python train.py --loss="cross_entropy" --beta2=0.95 --steps=21900 --epochs=11.4
Rows from block 5 of a small image classifier, named by matrix and row number. Rows with one number belong to one channel. Each number is 128 + 24 x the weight over its row's rms, rounded and kept within 0 to 255. All counts start at 0. Numbers have three digits each.
After each channel's rows are labels from the 100 images, of 14976, where the channel reaches its highest value: "lies over" is the class under the peak. Only what is clearly more common there than usual is listed. The data: simulated grey scan slices of phantoms with and without marks.
# convs0: first 3x3 conv (model.blocks.5.convs.0.weight, 96x96x3x3, each kernel summed), inputs 0-95
# convs1: second 3x3 conv (model.blocks.5.convs.1.weight, 96x96x3x3, transposed, each kernel summed), outputs 0-95

convs0.55:148110169102144159128151075075117118115101102085146078134131126096129125117107105139127130127127115113098144121108132100085109148084132105137105145177127147127141118131099135118146086135128124170095140122113086120144096099138086141100120141122076077145152118120098119108138110111147094102
convs1.55:110115134101097148137113144139159091095135106127099130160116117155145106181155126135136147107120114085070141106171109113119136167171113150168125079100112116148105133136150128157078114113092128121145123131113128112128134147121130095130106104145099114154100111104145124170159113189132126164
lies over: soft tissue; bone

convs0.36:110108122145115113179130083135130118130101121138117129172138132146126114147088104105120114117139162150142092094092099127135140161100138086118111114105133106093168109112119113135119107185137135129147119130095074152118161096169113156128154122115136113069111140096157110102148127122120070105
convs1.36:089153114096117152107148135156191111110097077082124123199097116124173118147122109121113137117183109116137132093137127090140138126136074126157112124127114123130081119123170136123113120085132119119147123116137152134108134128111147131106119141124115112137156123114153110136157114153072092101
lies over: lung or cavity

convs0.84:124117132121123151177123099124146082106116117137146149165131184111116118151059158100105147113148160141132096091123122115111125153123143141093093105075168149109155139135148110096159131109160117138128147101134097101100123109152119161117161089141151142128167138137107085106129140112135105145
convs1.84:077137152100112123102118139084165118115137046166110127186166134139164099169121127154148120114146117107133151110154125099143128118092078134139127159109153184102097123166112174142141112118138118090123120153139133124130135150109112122146126116105114131112119119142121126130135100087123097125
lies over: lung or cavity

convs0.88:130114104168133114112141107130107137136172121104134125130099126095151206147101138166119101086150133133150139111122115086092154107151110131143110120133119148114132096094083130114089102115146121153169151144127131133110115111154117135078121107125167131170143086167143110093180138129109113144
convs1.88:093133078097120115110112121148140106118101081120150146169138128143187095192133091148159139133124124092138132102138153105153105145095104097150168139116148120090109116152168129148108123082099111111157077120130101104119144129123136137138095135109136135117094137095152133111115094151125128126
lies over: organ; mark

convs0.57:146104115118142095110115113128121147114111141127135122144142125083125127109096108129102130074098129152131103116172118096146111074147117131123114134157146107146120123124134127106108144136123120078169150111113096122108101175105185171160101165075109120198127104100121152122099127138142126108
convs1.57:146111146133128117126112133129087139144127130126128107145106142106129104099116139111127102096122116087142093114062125137088128129124144095106115121100182105218119131112080110110168152134108105134128109128115157123086100076152105131142146109105125131157119100134099134142146108082116131157
lies over: bone

convs0.72:177127113116162103126152122155135136144111115135118112133110124127117122141111107102115173128166155128122132095167140111114110112098165138115143136111122142130081126150114094115140114118108143135173100151127152141114134171123127105114140146159162128035141118107116116045159106146127105101
convs1.72:099149123106077172107140155146147097137076124102096114150117118137157140142148149136112100100153108129124134088107122123135104118123086138134101125125107110142087134113121166157069111122081137085138126138089137143116133102106165119117108110091067131137115135112121111149150104116078094136
lies over: lung or cavity

convs0.37:131135118120125134174128117169114138127199133123117194143128108095154205134140166148110120126180176088102101128137125116119158139181120118115109110133150110107130148138127124122131137157125121156129104108145184142112134129111103159129129130123128149147098147120174118110133124128113134170
convs1.37:092114080112139116086113120197113097117085156128128125118116114134130148131129113118121121121110110106138140133115135110124102117064113086126129117108117138150115103124149121193157132122086116102122109096113079093124128124132131128147111100132166106129085088117099142135090129140143191105
lies over: soft tissue

convs0.91:101073120123113165156122152111139105150109148139171133129147110113126141161137128109145123123169112143115125142105139136147082141135123166178129077144094152125120111113103128154116073203129096131122158134119117132153151095118117156153137181129122117128149100090141151122122127114129090082
convs1.91:091116115138081157089099132099141134108116091099189100149100116144116107126121107106090085109137115110131103120083141083100088115097111120135146088084094123157097097086143114118094133142105096129126142127126179137118106139115109114099119121132124111162119121128153106151150101127146129113
lies over: lung or cavity

convs0.18:101130115112152111121109096084089141113113127148174135115130138105118172159073145143149099148129155112092135124088175129133136152084097140118141123121157135124163148111127112083121148133121169129148185100083121160101123098167117141120126136149137123140147134178147118081113141120111109140
convs1.18:089154091096103148124131110126168107123130067134132162157169119162139127191132100136138120153126118101140126120145131075146141121134152114121176138099122131101117080164164120130070111084139122139132085140125135138129153186109109158113127136119145101110143117141152140125109129138158116119
lies over: soft tissue

convs0.30:167164138165106132122153097097148086116135103121120145154109180125136163135153117144103138123178099124158129126163114101131169150127148106111087138115146091125123106139204143156123124122154149119144126094151124137152111152188121113117144108138111125146106098129137118158142165102105113161
convs1.30:113143156125117102135134138113118138133084114129071105074148110121166130154155097146085133104107136120103116095149125122151110112066093162156122114136145124156111145162095170140134112132100130115145151166147091109103158136116143127128126103106095089118131142127083088137144136145118075102
lies over: lung or cavity

convs0.25:124122135162120118155121105091081088105123099086130144148110127073112169135108066191109116127142155140120114136112097141110117160096117138119119136118105133077131104097106112129103101148136127109118129096121105125110080104152140133113173165144114112151096129123155125113174138112096114125
convs1.25:101092076103117132115121123170127120127113095119125176146113119153156096151112122125151130124123093107091109119195135113146120129142113155175089111093112115115098132161173122136091138123112106136126093126116135094137111139127134119111113076144112117160124106085135143134138101187101167115
lies over: bone

convs0.1:134133111143150124115119088116109080137096136169150150111154107109111128145075168129120153107162146113134163146137116112130125124133112142107113093098121125110148147131125145168090131149112135122147126129122115084125124062157115175134109162161128153163180115159093153104147130158132132071
convs1.1:107161080087110144092135168125093107134128076119151109173104111130106117144118115126166082125152115101134117088096093078087099140126142106108146128141149127133134134099138111127087125129123114147141110136104162141094122108129121090136082115133161128182090128129159155129121108126140111160
lies over: soft tissue; lung or cavity

convs0.2:105107137140161114152142111141139157104111094111087089125102085140145108132104146162114147122157123152138103086096103101125114141139099143093102138115119119163090157110113158087157094106111102141160149124118133170099091077127127125119121118120147113108118106127101105114143150163071102089
convs1.2:208130071158125123148128104122129106151169060117125112140118143062106122139120104121123114105136148124140086086127135149126150139130094093168134121154133134074146108112156098111098124124103115136113126113160126100165137138133177128138112115112138128099126126102103150100123121124128105123
lies over: mark; organ

convs0.6:170178100128125150159098130125122068157094145120156125141079112132158161065125108124116141118122099103102123131138154151102099117110131172137151124114159096141123134125118130154135151160105142129070123143143101150151131116119128101133115114123071148164094118154131101157093125124131164123
convs1.6:148162126141099117098155174128106119116137060168177093159154101120076142134137113089115092137092111134164094130116092109104161129124159091098136139131130151076111106128141091097102098107108124144128129155119150141118138128145086102120136092111124091150112126128116137135115151124125117118
lies over: soft tissue; lung or cavity

convs0.79:141114129173171121153104127095094125085125111097105130158105146127133121134136120162104117112083109128142136094094126094133063146114147081117070150127119094138133117101121130096110092132161129181127099122125131126113090107108123143134148154095101110122117163090080108115142144138141133127
convs1.79:098099116083106143106102134137150110086133080108123117174121133154172089165146135150114163101125117148084144089198128109128131161118100117130106128120114095130127150171157140147118126106131096128089110143136107103109111127121135110111109115141078122147115145092107105133157107151108092142
lies over: organ

convs0.52:126104090152128140132103129130116105127114109099110105142100124118136072170100132165119099115168153085132129136125120148140071117116103113103098142169140098130171130120108092111127103141135091095154131073124123126081137121133140138145133151172116135148094134111073143090148115142115082130
convs1.52:130095116132121116106136129115137115127117098111138172162155187150091118100096111111130123124121111078144103139136125111117133159100142105130120172106152143210126116144172067103135155078123147176083089120100124125101119120134096102101125127127114123151116135117137119113111115126151123139
lies over: mark

convs0.28:059111102157135082112135143106124123110095124153094114126128122111154112180102100101143095118097167111141152136073114145120118106115158122168124153084094108146156163126139128086095097136091125166130114145145126111121104132129139177144135144127152159096097154130126137118123120150143131097
convs1.28:137090077092126093098105117146110126101154066098102114148118120131079091104138142142131140095155144135122096076109110109080116189105122116103091108160102146113161136115137106125140109102132088161117109133110129124127110139115112099134092144135149146146109105136164157119115118118116120147
lies over: soft tissue; lung or cavity

convs0.56:119108121111156142129123142146154086138135130117153152156139157107128111159098150063129148161139139136080120093098152142180105162096141118094135101080142145086150143114121130111140133131138132135120074153139115123134137129118132147108159122167190125144168126146084126088109115103118153116
convs1.56:090139108117106129092119148105129114106143046129144096146129103151115103151133143105129097116111111103126112110092134091107106141106130120136117133121105185113126113123076111150063096105131110142099141154113113117121102146119119123114137121125100124097099163104174090168127098108106097140
lies over: lung or cavity

convs0.64:136128147118189127146132100117081146125093132142090141113121161135093155143128099179094084075149134070109124096103149121124134104126082115134129138132115095119105154116123139089127124097098120105162125080098101161122109114117112143125112121170133139133108124106125130120132154126164082113
convs1.64:075165111115124152099130125114193114137123050112152166150158108117159121165142106129136091146143118109159109121125135091139119090149129125108184131112092138085091097167153141127109109104110094126111092145137136142128125163105117112103124096134101115121132151122154123133147118110126117115
lies over: soft tissue; lung or cavity

convs0.15:129133095129113110150146109102133132173118157172125110148149136117129121132105101098078098150153129061135128100130168181145148111086128139068125131139152091126135156107137103106082149127103120127192138120104105191129138138112126125130132104122129123127132158106116118107109152104126129105
convs1.15:115159121106123140104133130131182110105132094106118127148140121124156159164123146138103099137162116122148130114144123154165141117112127134132185136105104109135088115148112175127105105111113129137080130152127160152114104146104122100110155123107061094135120175101145089130139127111111052117
lies over: lung or cavity